From a checkpoint of a small image flow-matching model: soap at rate 0.0026.
Rows from block 4 of a small image flow-matching model, named by matrix and row number. Rows with one number belong to one neuron. Each number is 128 + 32 x the weight over its row's rms, rounded and kept within 0 to 255. All counts start at 0. After the name is the row's rms in percent of the matrix's.
After each neuron's rows are labels from the 100 images, of 14848 (inputs lightly noised), where the neuron reaches its highest value: "strongest on" is what is common among them. Only what is clearly more common there than usual is listed. The data: cartoon faces.
# fc1: MLP up (model.blocks.4.mlp.fc1.weight, 1024x256), inputs 0-127
# fc2: MLP down (model.blocks.4.mlp.fc2.weight, 256x1024, transposed), outputs 0-127

fc1.632 094 [139 129 185 137 187 137 106 150  85 125 155 137  55 104  95 164 129  99 127 123 109 131 107 153 115 160  97 109  84 117 138 190  26 139 143 123 147 116 240 106 164 156 121 154 182 181 103 131  73 127 117 141 128 113 108 134 162  83 136 149  95  97 115 191  53 129 170 148 155 123 114 160 111  41 193  72 185 162 128 189 140 114 152 128 167  90 121 131 142 124 129 102 164  95 141 124 140 163 107 114 104 128 134 104 190 116 112 136 104  81 132 105 123 160 130  96 153  95  80 168 121 165 155  77 144  76 144 132]
fc2.632 097 [ 83 133  44 129 138 149 114 102  93 130 136 177  91 114  96  78 151 128  93 134 120 143  83 160 148 131 128 176 109 111 101 158 234 137 157 104 132 136 177 117  58 135 130 129 146 102 171 134 135 111 146 136 124 141 108 127 120 163 151 111 136 152 108  89  99 100 110 121 178 156 109 160 109  70  77  56  54  85 107 184 141 111 104  94 141 116 122  91 133 115 115 185  86 123 136 130 133 155 118  87 145 146 154 171  52 132 138 119 111  65 116 160  72 148 140 103 115 102  90 117 110 142 161  88 149 177 129 118]
strongest on: curly hair

fc1.434 085 [ 60 108 146 178 141 186 115  90 100 167 102 147 122  95 148 172 127 144 138 164 163 130 152 127 129 144  75 113  89  78 117 158 151 120 113 133 145 128 145 105 127 163 137 144 126 136 159 115 191 134 124 155 112 110 125  88  99  90 127 164  63 175 142 129 122 123 112 141 115 153 120 113 123 102 143 171 127 130 125  91 153 134 104 121  50 137 126 172 139 169 203 108 157  87 102 109  95 146 161 107 138 100 124 122 117  93  48 163  85 126 113 104  68 151 160 143 141 113  71 177 166  98 170 100  57 145 131 147]
fc2.434 094 [182 124 108 119 121 160 128 144  94 149 106 144 140 133 131  86 107 138 123 172 125 133 150 137 138 141 105 138 119 144 131 162 123 156 114 189 152 145 149 101 134 171 118 108 160 172  92 119 189 120 128 112 145  98 109 150  74 142 107  72  99 120 117  77 160  97 155 152 140 153 159 127 143 124 100 206 109 149 137 106 144 125 177 118  49 153 123 131 176  59 174 153  79 110  89 132 115 182 160 115 128 139 159 116 152 163 157 186  81  99 115 137 190 163  97  98 152 100  91 106 153 122 170 109  66 120 113 137]
strongest on: pointed hat

fc1.68 088 [135 126 148 108 146 137 145 146  79  97 207 112 125  88  78 128 139 142 118 153 145 152 166 156 138 163 147 134 112 180  86 155  83 183 146 148 145 158 182 102 133 148  90 184 124  69 138  83 110 141 134 123  80 104 155  82 160 117 121  93 100 116  68 107 150 110 150 139 176 139 117 150 167  92  76  86 151  91 135 133 135 160  99 162 174 145 101 127 117 145 109 112  98 105  50 141 173 106 168 157  74 107 170  42 165 115 144 140 160 143 134 153 139 180  85 164 111 117  84 121 122  80 153 175 163 171  71 100]
fc2.68 086 [116 123 123  99 158 115 162 103  97 176 205 113 120 103  97  83 137 112 153 165 153  83 150 139 139 141 132 120 123 130 177 185 154  80 170  41 145 138 146 129 159 150 121  96 144  93 120 102  98 152 104 132 121  97 137 147 160 120 131 130 118 152  19 125 208  97  61 118 159 116 101 136 154 117 200 129 112 108 152  81 147 138 111 133 111 139  90 113 178  81 111  92 150 150 103 143 145 112 144 124 154  84 122  67 127 116 131 129 222 126 176  89 117 197 150 153 116 154  68  92 150 107 141 140 163  67  85 165]
strongest on: pointed hat

fc1.668 103 [149 130 111 122  76  96 137  92 136 149 151 166 104  82 154  91 130 149  88 103 133 155 128  80 121 140 156 152 126 104  89 141 152 170  83 153  63 125 147 129 101 127 116 102 154 111 103 151 153  98 129 127 121 151  83  89 187 152  52 120 107  74 110 189 140  76 114 183  80 139 127 123 122 173 124 130 121 119 106  58 118 106 108  96 135 132 114 103  90  45  95 134 144 142 165 211 103 147 166  75 109 100 146 138  83 137 120 144 140 176 113 111 108 141 142 139 115 131  81 123 148  97 151 105  93 122 123  94]
fc2.668 110 [114 144 129 118 105 138 138 119  97  95  95 140 144 129 159 145 131 134 176 166  70 169 100 118  74 138 120 101 116  93 159 132 180 160 113 100 125 126 105  96 118 189  85 185 112 175 125 125 136 125 105 169  93 105 100 126 188 158 104 137 145 108  71 132 169 149 136 149 121 131 105  98 104 197 122 154 130 140 131  89 117 140 121  82 123 113 140 156 143 206  87 142 182  79 118 155 108 147 139 138 134 141  85 122 153 184  86  86 163  67 167 123 156 140 131 142 109  66 113 123 198 105 140 119 182 143 179 104]
strongest on: top hat

fc1.109 112 [ 85  94 188 116  97  90 103 128 106 139 144 146 161 144 165 122 159 110 108 129 147 135  84 114 134 113 131 135 153 126 136 145 160 120 154 142 153 117 174 162 162 152 126  86 130 185 164 118 136 161  87 137 130 117 103  91 112 127 159 118  66 103  46 150 166  95 141 118 171 169 176 120 149 144 107 125 144 153  97 168 174  70  96 183 153 108 134 102  95 216 105 125 159 126 138  91 136 127 163 141 187 122  63  48 120 107 138 151 120 140 134  61  73  86 168  80 105  71 103 118 105  91 116 123 166 119  27  58]
fc2.109 102 [139 141  75 145 122 107 141  79 137 105  90  96 113 150 125 151  69 180 134 162  72  84 123 133 125 114 145 101 121 125  88  90  70  95 101  79  97 112 124 146  91 169 155 118 121 199 103 165 125 127 152 153 111 138  92 142  28 158 162 113 100 145 134 131 157 202 149 128 172 101  67 135 135 170  86  80  92 146 106  88 150 131 132 126 147 171  93 129  59  78 128 153 125 118 148 170 135 193 131 129  67  91 170 109 151 188 154 116 100 120 144 201 107 112 123  88 139  92 156  94  88 110 140  96 166 168 141 223]
strongest on: pointed hat; yellow hair

fc1.647 098 [138 111 158 152  67 167 157 169 121 171 176 129  37 142 137  60 133 131 130 187  31 112 153 116 134 129  93 141  82  86 121 162 165 141 181 102 106 109 157 156  81  69 130 140 109 121 119 162 124 161 154  56 146 135 101 117 168 102  92 142 149  49 162 144  65 133 155 107  84 153 107 120 138  99 131 140 108 106 166 137  99 170 124 129 139 112  86  91 128 134 105 179 132 105 133 179 145 174  93 153 168 109  97 153 127  95 121 128 151  98 139 101 185  81 120 173 148 106 133 143 133 153 120 144 130  76 112  98]
fc2.647 093 [143 101  87 151  80 113 142  61 111  95 204  89  87 113 119 147 121 138 132 170  97 150 122 150 105 110 132  58 124 115 151 151 113  89 177 167 151 100 167 148 143  53 102 161  73 152 102  97 125 134  97 136 124 141 121 114 141 144  24 133 119 196 104 104 131  84 154 167  91 139 136  94 111 153 149 137 141 169  94 120 126 139 112  85 127 123 132  50 151 149 127 103 140 134 160 167 129 128  96 173 111  75 145 173 154 106 128  86 120 143 129 155  62 126 153 130 119 163 111 101 123 141 131 127 136 132 131 121]
strongest on: sleepy

fc1.452 080 [138 106 113  92 152  79 123  99 114  86   3 111 145 141 164  86  97 111  70 171 122 151 193  96 116 109  93 155 156 131 150 126 129 150 107 171 144 112 115 157 111 143 146 123 106  96 146 167 109  84 119 123 107 141 140  89 133 182 148 107 156 137 202 155  86 143 121 128  99 146 138 148 190 101 162 133 184  82 121  56 166 118 123 150  30 105 121 121  87 185 100 102 120 146 141 108 141 124 125 108 127 106 116 138 111 115  76 154 142  71 173 138 114  80  73 160 139 147 135 101  75 144 113 108  81 106 148 140]
fc2.452 093 [113  86 132  40 158 130 124 120  50 141  31  84 148 107 191 146 103 120 146 152 123 144 167  54 134 129  96 149 140 145 139 189 138 110 105 122 169 161 158  91 155 149 128 127 136  99 125 125 109  66 129 170 108 139 133 137 135  98 161 121 103 116  93 116  87  89 140 101  94 120 128 227 139 138 117 112  87 176 125 168 173  73 130 150 103  83 136 140  92 102 150  73 113 149 141 139 100 101  51  81 152 150 123 154 128 110 160 101 110  92 182 188 127  98 162 126 139 125 168 162  64 199 130 121 154 103 100 140]
strongest on: teal face; beard

fc1.563 094 [136 143 121 133 111 122  77 135 168 139 154  94  55 126 134 121 149 111 135 190  57  89 151 115  83 117 123  97 131 142  92 163 172 142 121 173 164 120 124 129  91 167  96 150 162  66 203 178 109 137 103  90 198 139  61 126 136  72 119 115 141 117 146 147  47 113 119 142 132 119 166 145 158 170  71 167  83 149 107 108  82 109 161 152 126 141 155 160 136  55 153 130  97 140 171 102 150 135 108 108  90 151  97 154  45 179  54 133 119 105 128 166 112 136 155 140 160 144  70 136 149 127 150 119 193 111 134 130]
fc2.563 103 [ 94 150 175 128 128 197 120 166 172 119 133 110 117 100 136 138 126 109 103 144 177 131 158 106 103 166 188 172 138 157 175  77  84 132 118 127 177 158 157 106 134 125 118 137  97  99 102 148 108 129  75 125 109 187  85 171 181 146 131 139 125 155 146 113  74 170 134 114 106 151 111 180 123 135 133 121 169 129 133 111  82 185 126 138 167 119 129 132 122 178  74 129 128 121 188 102 163 121  73 157 176 165 108 102 165 147 149 191 103 141 158 119  96 119 145  91 138 116 184  94 137 130 123 185 190 157 127 157]
strongest on: curly hair; spiky hair

fc1.554 097 [ 57 124 152 110  72 162 123 137 147 121 149 122  64  99  89 127 163 139 121 144 170 139 133 107  71 146 130 101 181   5 172  82 112 129 147 115 180 122 123 194 125  91 102 125 138 122 116 139 158 119  86 156 205  88 126 113 132  95 155 109 155 100 131 121 128 105 147 133 185 127 149 155 107 151 106 124 151 121 179 177 137 114 144 186  88 135 122 148 101 168 114 120 147 135 175 113  73 105 116 145 130 139 141 122  83 133 162 132 115 107  87 136 105 125  86  83 133 179 119 141 128 127 156 112 149 164 208 126]
fc2.554 098 [186  93 139 118 144 119 164 109 112 131 197 131  96  94 133 145 144 127 140 176 152 149 107 125 122 156 163 113 157 223  90  62 189 136 136 160 140 114 146 160 118 125 135 113 115 100 134 174 117 137 170 151 141 115  77 149 127 142 129 132 106 137 145 174 139 241 109 156 192  68 101 153 108 134 109 115  28 140  62 131 169  66  82 103 124 119 132 166  95 163 135 136 100 137  82  58 155  89 150 153  99 124 165 149 144 146 117 184 104  86 119 129 158 121 137 115 134 163 156 114  86  99 123  97 107 130 141 103]
strongest on: top hat

fc1.100 087 [116 116 138 147 126 134 107 155 196 121 147 120 133 173 163 160  94 135 169  55 116 157 123 188 104 108 153 153 107 180 141 111  95  75 112  91  92 134 154 165 172  99 103  95 107 115 153 119 180 107 105 121 177  97 131 136 103  96 151 144 157 120 180 155 121  91  83  58 239 153 156 122 145 125 147 142 151 159 152 121 107 103 125  94  56 129 144  77 114 160 143 127 129 139 143 130 177  94 116  84  84 169 108 127 127 168 177 179  96 142 130 160  99  86  86 138  97 206 101 127 141 143  51 135 168 144 113 111]
fc2.100 088 [112 145 150 153 176 122 138  89 174 133 122 132 139 177 150  96 139 117  75  55 124 142 117 181 164 117 184 120 117  98 136 158 164 157 111 136  96 147 119 149  76  85  90 125 168 126  95 124 156 121 162 162  99 103 128 100 125 128 135 116 133 132 143  94 149 158 182 179 205 120 126 116 124 123  91 167  90 119 101 116 159 131 137 112  51 138 119  83 127 105 174 124 153 143 148 146 113 101 130 100 179 120 169  82 138  89  87 190 105 106 169 111 126  86 188 110 102 209 132 131 138 139  62 145 169 121 119 185]
strongest on: curly hair

fc1.604 107 [120 153 201 105 151 138  99 140 141 151  51  91 140  56  98  78 109  94 127 136 124 152 136 129 104 170 128  92 115  82 182 132 128  90 123 168 153 148 122 169 104 150  96  77 152  58  68 100 149 138 131  85 140  99 124 135 176 165 129 132 128 127 104 122 150 122 133 120 101 116 100 140 130  66 175 155  58 179 147 108 107  90 116  93 143 115 172 103  81 148 103 188 120 173  58 123 118 167 157 105 134 113 117 139 133 129 200 142 160 148 129 134 106 165 162 139 131 127 140 163 168 101 171 114 165 112 194 166]
fc2.604 112 [166 122 172 126 126  90 140 157 121  98 130 159 152 145 122 119 157 130 133  74 102 150 100 133 136 157 191 125 161 134 112  82 183  92 134 119  95 202 123 151 147 113 156 105 132 125 192 149 199  96 132 100 153 120 152 125 148 119 126  84 135 124 116 167 113  85 110  85 108 149 162 136  94 155 148 107 145  75  71  98 113 102 159 100 133 116 113  79 165  93 107 104   4  76 146  40 141 117 173 104 129 103 127 138 141 131 151 112 119 131  82 104 110 125 140 146 117 172 113 147  71 119 174 140 114 104 119 129]
strongest on: top hat

fc1.304 098 [ 92 112 158 176 131 130  91 138  94 124 117 137 111 107  91 143 109  99 151 143 130 155 124 123 145  91 134 143 172 123 103 147 182  83 141  59  97 128 129 154  41 141 133  83 132 177 132 135  99 113  69 143 157 149 134 149  81  93 164 144 141 134 113 108 120  96  98 108 150 137  98 107 131 174 117  99 158 138 162 146  83 136 137 123 153 128 179 131 144 182 136  78 121 117  94  91 146  97 156 155 143 118 133 132 178 204 108 132  55  79  91  94  86 134 137 146 107 134 142 183 122 147 146 133 117 152 110 154]
fc2.304 098 [184 186 122  84 116  95  82 175 159 158  92 177 125 148 111 104 131 140  90  88 132 168 103 159 124  55  89 133 150 145 118 119  81 104 119 148  71 119  90 121 119 153  89 123 123 156 111 117 201 120  92 133 179  90 127 125 140 149 110 127 146 122 130 117  73 110 123 194 173 152 168 150 141 147 104 186 132 105 105 167 107 147  87 146 121 130 121 115 126 128 138 154 126 128 184 121 144 175 175 115 193 129 151 126 126 137 164 131  87 142 151 168 154 106  76 181 154  88 154 181  87 125  98 150 149  95 161 149]
strongest on: pointed hat; long hair

fc1.657 102 [151 158  84 223 194 189 178 119 154 142 166 121 149 123 145 127 149  75 151 146 108 106 121 127 120 126 107 131  76 110 160 129 132 131 125 203 109 151  84 129 131 141 115 233 128 145 114 166 159  88 150  91  88 105 161 152 107  86 143 119  87  99 138 135 166 102 115  99 107 100  83 164 129 114 108 132 147 172 110 105 162 186 142  94  70 185 155  94 136 100 121 117 145 159 109 124 132 108 112 136 229 108 132  93 167 112 133  73  91 118 144 132 127  94 145 160 126  92 164 151 144 127 153  72 118 109  70  69]
fc2.657 104 [142 130 136 154  75 136 139 137 119 128 137 145 149  64 164 145 126 173 111  49  76 153 118  87 137 166  77  81 126 116  90 161 165 144 129 113 126 132 123 131 107  76 110 154  34 103 129  97 130 134 110 160 121  83 140 118 120 140 107  98 104 104 106 180 101 128 166 133 170 123 171 144 144  86 137 149 118 116 117 158  64 121 136 114 142 107 109 136  81  87 149  90  74 163 185 102 150  93 166 148  75 122 116 128 146 140 105 171  66  92 108 103 147 166 174 163 171 166  99 145 110 150  96 105 137 129 110 140]
strongest on: sleepy

fc1.466 092 [144 151 145 151 101 174 136 146 116 179 103 113 159 156  99 121 114  84 156 103 114 103 146 104 132 135 120 181 181 121 116 161 114  85 115 109 167 116 139 103 136  94 132 147 126 160 135 131 157 129  87 112 197 134 100  55 142  89 190  75 158 165 146 139  28 191 101  84 126 174 143  68 107 150 101 115  14  74  78 136  90 116 106 126 136 115 141 153 136 170 136 140 146 118 152 181 127 120 133 192 160 150  84  96  99  77 125 183 114  97 148 168 123 159  99 154 123 194 128  66 130 137 167 130 126  92 122 116]
fc2.466 101 [103 172 141 146 155 213 127 101  94  85 126 135 137 150 112  93 141 129 105  98 129 156 129  90 119 118 132 125 169 151 126 164 142 167 124 143 150 143 134 124 107 105 121 159 103 160 137 104 130 112 148 105  64 133 137 143 143 188 182 157 196 108 135 103  50  69 161 157  99 191  88  72  87 116 130 113 184 178 141  93  99 177 149  77 141 124 137 170 137 125  89 111 105 101 149 154 110 148 137 190 104 127 155  86 107 192 132 180 193 101 137 127 153 154 136 145 106 159 101 151 113 121 143 136 106 177 159 164]
strongest on: pointed hat; a bun

fc1.93 092 [164  27 141  53 108 163 120 174 118 162 141 166 108 154 120 106 118 114 129 147 162  98 122 129 125  90 167 155  84 178 154 165 134 116 139 152 113 106 116 158 118 153 152 142  94 164 140 158 135 145 152 139 137 116 115  98 175 133 164 156 157 103 124 143  55 161 125  80 211 105 185 113  93  64  62 124 168 136  94 119  86 108 144 112  97 105 159 141 131  72  84 124 166 145 180 141  61 127 129 181  95 152  99 132 124  34 132 144  96 104  93 137 154 127 119 177 137 173 132 178 170 103  67 168 128  84 109 122]
fc2.93 095 [105  52 100  51 109 193  98 112 170 103 153 165 113 143 159 157 105 114 105 102 155 137 126 117 136 125 160 116  63  84  86 152 157 139 133 119 138 148 147 182 156 134 146 127  99 158 136 108 123 147  79 121 110 167 157 163 112  91 177  75 100 125 122 114  64  63 154 175 168  70 104 113 114  66 162 105 103  83 131 141  81 103 124 169  97  96 122 163 119 187  86 175 112 143 165 141  74 120  93 135 124 129 155 140 115 189 157 158 153 118  97 107 103 163 135 145 105 157 105  65 181 133  63 139 150 139 165 161]
strongest on: curly hair

fc1.297 084 [168 139 136 186 164 131 106  82 122  78  97 129 108 100 109 169 130 118 110 209 158 111 117 168 144 183 100 118 103 164 156 161 177 122 215 189 139 130 143 144  62 123 194 153 116  96 150 124 144 141 123 131 135 136 176  47 107 164 144 114 125 117 179 137 127  98 123 160  82 147 169 123 135 126 137 184 123 155 140  76 147 100 140 127 123 101 134 120  50 136  81  96  97 112 129 101 164  86  83 131 156 166 140 100 118 151  84 157  78 144 121 185 153 147 119  95  95  70  98  95 140 149 112 114  97  90 125 135]
fc2.297 098 [124 128  87 187 147 131  83 153 196 135  95 125 151  91 117 110 135 118 216 151 149 144 151 133 123 173 223 138 139 162  62  88  99 122 100 202 129 202 103 124 106  88  95 155 134 101 153 133  94 124 127  91 123 112 125 128 151 130 113 100 113 112 124 117 145 156 165 126 165 126 148 228 108 100 141 129 164 142  68 111 191 116 109  78  90 142 123 155 142 125 159 208 157 107 108  97 122 131  92 131 137 111 120  84 147 126 196 148  87 169 135 128 155 125 129 133  75 170 143 125 160 106 155 121 102 144 125 101]
strongest on: teal face; a mohawk

fc1.455 091 [114 157 101 146 177  68 126 111 167 167 103  85 136  94 139 170 142  90 101 129  49 114  97 166 146 156  70  95 129 114 181 108 157 139 139  89 144 110 184 135 128 128 112  83 107 114  96 133 157  92 121 131 103 135 154 113 182 138  98  85 184  94 114 125 149 151  87 120 171 166 125 155 139 124 160 135 146  67 113 125 188 141 110 112 140 158 100 115 143 185  90 172 111 121  88 147  61 107 130 124 164  94  95 131 112  98 172 149 145  70 115 115 159 135 128 130 100 111 145 125 185 129 118 161 123  89 118 143]
fc2.455 105 [164 185 124  60  76 162 145  95 117  91 112 124 128 103  84 165 127 134 184 125 172 163  97 137 108 104 132  70 138 152  55 156 163  84 135 116  82 101 148 158 100 100 129 123  76 105 174 126 136 130  82 105 127  99 107 175 153 133  46 127 130  91 143 174 191 163 129 147 142  92 107 124 108  98 130 138 124 162  90 118 135 103 114 148 155 117 162  93 146 129 131  98 119 144 130 122 141 159 149 182 119 111 128 124 154 146 160  98  91 128 142 208  89 112 133 134 146 193 131  84 142  96 146 129 158 143 159 129]
strongest on: sleepy; green face

fc1.408 107 [150 129  97 155 179 184 130 155 177 138 131 126 124 125 144 109 112  88 141  86 122 120 143  89 115 108 139 155  76 165 115 121 136  93 109 170 103 147  85 168 142 123 167  83 153 121 153 124 131 135 128 135 126 126 148 137 114 199 156 120  92 125 123  83 120  99 119 119 129  69 134 110 141 157  96 128  99 171 145 124 138 116 172  95 120 137 248 150 138 119 174 115 138 142  84 171 138 111 141 112  73 100  75 180 146 153 160  97 110 118 100 100  92 131 130 117  93 119 106 165 114  84 111 146 152  69 117 116]
fc2.408 095 [114  74 181 178 122 161 150 167 137 122 118  96  95 141 162 145 117 113 157 155 114 147 127 113  86 145  82 106 175 155 166 121 169 135 123 136 147 138 111 160 159 102 161 104 106 157 130 136  38  77 197 127  97 141  83  83 143 153 130 128 112 157 133  95 165 130  82 102  87 169 143 100 217 142 210 135 170  93  77 146  43 124  90 150 115 101 140 104  85 160 115 139 110 164  98 141  70 173 155 178 113  84 124 116 173 140 129  77  74 175 162 151 134 170 141 155 112  94 112 106 136 149 144 150 126 172 155 119]
strongest on: top hat; surprised

fc1.399 101 [121 114 159 145 135 156 122 125  53 139 115 100 124 122 102  80 128 103 211 173  83 111 170 181 122 118 116 129 144 138 121 113 107  42 157 116  82 138 130 143  98 132 103 165  84 155 170  88 167  71  86 115 141  90 197 169 109 145 127 145 142 128 186  98  34 108 201 138 100 212 113 110  86 155 158 126  87 107 163 150 128 161  80 125 134 140 133 150 117 107 127 146 162 109 118 150 185  94  90 146 180  87 169 144 157  97 141 193 159 119 151 168 108 122 121 140 182  90 201 112 160  63 126 120 141 119 148 153]
fc2.399 096 [116  63 164 124  75 148 122 124 132 164 173 154 143 121  92 148 149 150 132 125 123 187 134 130  96  74 201 173 101  78 111  62 179 146 143  65 114 169 137 124 128 143 127 127  91 115 106  68  99  86 103  92 101 161 126 117 115 125 155  92 142 148 110 164 121 149  61 131 103 194 134 136 106 116 111  53 167  63 118  99 117 180 126 106  70 110  66  92  89 166 157 138 144 123 178  70 179 121 127  89 102  90  99 123  65 137 137 117 101 131 143 143 128 109 111 147 146 115 125 125  83 118 150 138  87  75 173 135]
strongest on: pointed hat

fc1.634 097 [110 121  81 137 163 156 104 177 121  94 102  55  96  83  77 102 121 102 151 111 120 116 153 146 101 130 119 165  89 138 153 161 114 157 156 155  90 141 147  64 128 175 103 133 168 120 109 133 108 104  92  99 126 219 112  99 200 149 136 155 161 189 129 140 149 181 142  62 162 131 111 132 103 144 140 140  80 144 130 175 134 114 107 137 159 110 199 123 164  87 160 141 136 120 137 125 137 117  63 121 111 181 133 125 168 104  78 133 165  73 170 157 124 134  81 178 110 125 103 163 183 138 137 170 139  35 112  96]
fc2.634 105 [148 140 109  98  80 193 161 147 124  91 100 104 145 106 133 134 173 118  90 140 173 135 148 123 118  93 166 122  62 107 159  81  78 144 151 135 182 134 145 125 123 177 108 131 116 183 101 123 143  89 144 130  95 165 124 172 193 103 160  95 122  61 138 125 108 136  65 212 154 141 123 157 110 116 144 117 147  80 167 158 118 126 139 111 134 116 157  73 202 128 182 129 103 119 106 135 104 138  90 119 139 119 149 179  89 135 141 193  78 143  58  76 115 124 176 152 101 187 157 132 145  71 158 169 105 165 114 116]
strongest on: curly hair

fc1.564 109 [174 166 167 167  72 163 139 165 129  92 107 117 136 100 111 139 126  97 198 124 127 132 144 131 125 210  92 147  65  93 101 155  92 120 129 149 115  90 147 127 139 102 131 123 133 166  77 110 136 159 108 137 115 127 125  84 144 144 147 134 118  76 116 147  87 170 134  42 109 112  89 154 116  67  80 122  98 139 156 145 125 111 159 135 143 168 156 110 123  84 132 101 211 125 183 127 128 155 121 116 144  87 101 196  79  46  86 146 130 144 106 115 134 137 113 121 143 147 135  90 139 166 138 123 119 111 107  90]
fc2.564 116 [112 211 125 142 175 100 130 105 120 131 107 110 173 132 130 145 126 111 150 140 164 170 107 103 122 126  91 128 152 191 156  98 130 174 109 186 166 191 143  82 177 122  98 155 150 184  95 139 178 167  96  97 152 130 116 140 148 120 109 123  84  85 110 150 128 169 126  88 146 144 141  98 138 129 151 132 162  74 184 170 128  97 113 134 107 110  63 132 110 134  57  93 167 168 158 130 136 172  79 140 139 124 132 105 119 110 177  94  98 134 123 176 135 113 161 147 132 126 118 170 184 141 140 138 127 156 151  96]
strongest on: curly hair

fc1.298 077 [131 111 142  96  78  72  97 111 125 107 139 138 206 123  92 128 106 137 112 150 127 119 139 136 163 138 136 137 133 125 154 124 151 149 159 164 139 128  80 188 117 116 131 178 115 159 106 151 137 158 196  91   0 111 138 169 162  92  93  82 125 141 229  90  93  72 121 129 127 128 107 175 177  81  89 201 167 192  88 142 104 104  97 136  45  55 171  99  94 160 120 129  94 104 145 118 147 127  94 114 112 142 146 143 151  92 111 134 169  95 180 111 115 152  82 172  97 113 119 154 162 146 116 147  65  98 152 121]
fc2.298 091 [116  65 115  61 102 125 116 125 134 161 117 189 162 136  89 109 134  56 173 123 150 155 160  76 118  99 144 139  98 151 111 131  60 102 126 123 136 137 152 179 111  97  69 156 105 109 155 178 136 157 142 109 107 138 129  61 169 167 121 122 107  98 121 119 155 186 149  81 144 163 140 197 110 117 149 164 104 120 151 206 128 100 131  86 161  74 173  98 114  65 132  87 103 108 157 100 120  71  99  98 203  94 130 151 143 133 102 129 130 122 166 132 129 137  91 135 139  91  91  82 147 195 154 127  69 148  90 123]
strongest on: teal face

fc1.550 093 [115 162 116 161 187 152  77 118 169 106 170 127 153  86 150 135 107 136 159  65 108 135 161  89  96 141 140 166 134 127 170 158 101 140 120 136 126  56  98 159 107  97  43 179 134 124 125 104  74 152 141  75 180 131  78 122  71 132 119  96  71 124 161  98  85 144  79 119 110 163 120 161 168 156 117 161 164 162 131  92 164 117 109  70 122  67 150 124 127 125 147 149 109 133  81 100  40 134 182 108 134 104 160 143 148 169 118  93 178 128 168 108 131 130 119 128 136 147 193 121  95  71 112 169 202  70 183 159]
fc2.550 094 [159 109 152 159 178 116  77 131 181 150 107 139 187  65 168  71 146  97 131  46 113  86 164  94 145 140 172 142 191 107  77 192 106 166 116  99  83  93 116  99 146  95  86 160 111 123 154 149 131 160 116 143 139 119  96 148  49  96 144 149 119 151 118 108 128 122 185 147 118 159 162 130 143 124 139 148  93  58 112 130 141 154 173 144 128  74 136 147 126 119 122 118 168 132  75  94  90 106 182 147 145 111 101  93 129  89 143 105 156 125  89 166 145 144 159 155  80 112 179 114 149  82 128 164 171 198 146 124]
strongest on: pointed ears

fc1.44 106 [158 167 155 134 120 120 110 134  85 107 100  79 156  87 130  94  89 110 140 129  72  95 123  80 134 158  86 164 160 118 168 150  86 155 165 147  70  74 124 159  67 145  79 102 121 158  95 116 160 130 135 128 135  61 109 107 105  89 158 109 132 146 156  73 131  98 166 169 110 169  99 121 121 144 161 171 123 120 142  88 168 153 115  82 132  95  86 150 120 113 160 128 134 142 161 107  92 153 139  70 119 173 171 114 211 121 178 110 143  74 116 112 115 116 197 143 165 112 147 197 138 140 123 135 119 173 119 123]
fc2.44 100 [ 82 148 130 109 114  83 164  97 123 124 159 141 125 148  65 149 145  72 141 131 106 168 152 125 111 111  81 103  78 218 141  88  99  80  93 165  90 111  96 156 105 157 132 191 125 179 141 147 130  59 119 231 176  93 144  97 119 189 150 108 174  60 152 164 107 131  75 141 153 144  41 102 228 126 116 160 126 140 159  95 151 118 127 123 199  89 157 146 144 106  92 179 173 122 165 101 151 181 146 112  87 105 103 126 117 124 137  66 113 105 107 174  61 115  77 108 181 121 140 129 144 126 134 156 177 126 170 168]
strongest on: pointed ears

fc1.172 097 [117 158 162 171 156 105 151 139 162 173  93  99 123 130 128 132 146 141 153  74  84 163 115 128 104 105 126 114 145 134 155  67 130 131  58 144 154 151 124 113  73 149 106  67 128 140  57 102 137 125 158  76 146 142 149 137 208 111  85  65 121 176 114  79 189 215 145 118 101  81 147 147 151  70 126 133  53 106 122 149 157  92 136  60 116 169 163  83 114 143 135 160 101  98  86 183 110 184 176 104  95 188  98 150  96 119 112 109 151 131  84 118 180 132 101 162 117 134 106 129 126 129 150 113  77  93 158  76]
fc2.172 099 [169 186  80 150 130 147 155 113 123  73  81 175 103 154 157 103 110 106 135 134 174 177 111 134 123 144 158 101 121  96 104  87 112 137 118  83 153 182 162  87 182 148  77  73 123 152 188 131  93  61  86 113 141 146 165 130 169 152 112 145  62 115  99  66 139  48 149 174 118 118 120 139  98 130 159 158 153 116  89 125  93 102 116 122  92 145 146 102 125 131 119 109  99 146  78 152 137 130 100 101 155 147 199 141 160 189 102 111 156 107 147 121 128 143 109 104 114  79 117 108 133 114 112 132  60 137 115 135]
strongest on: top hat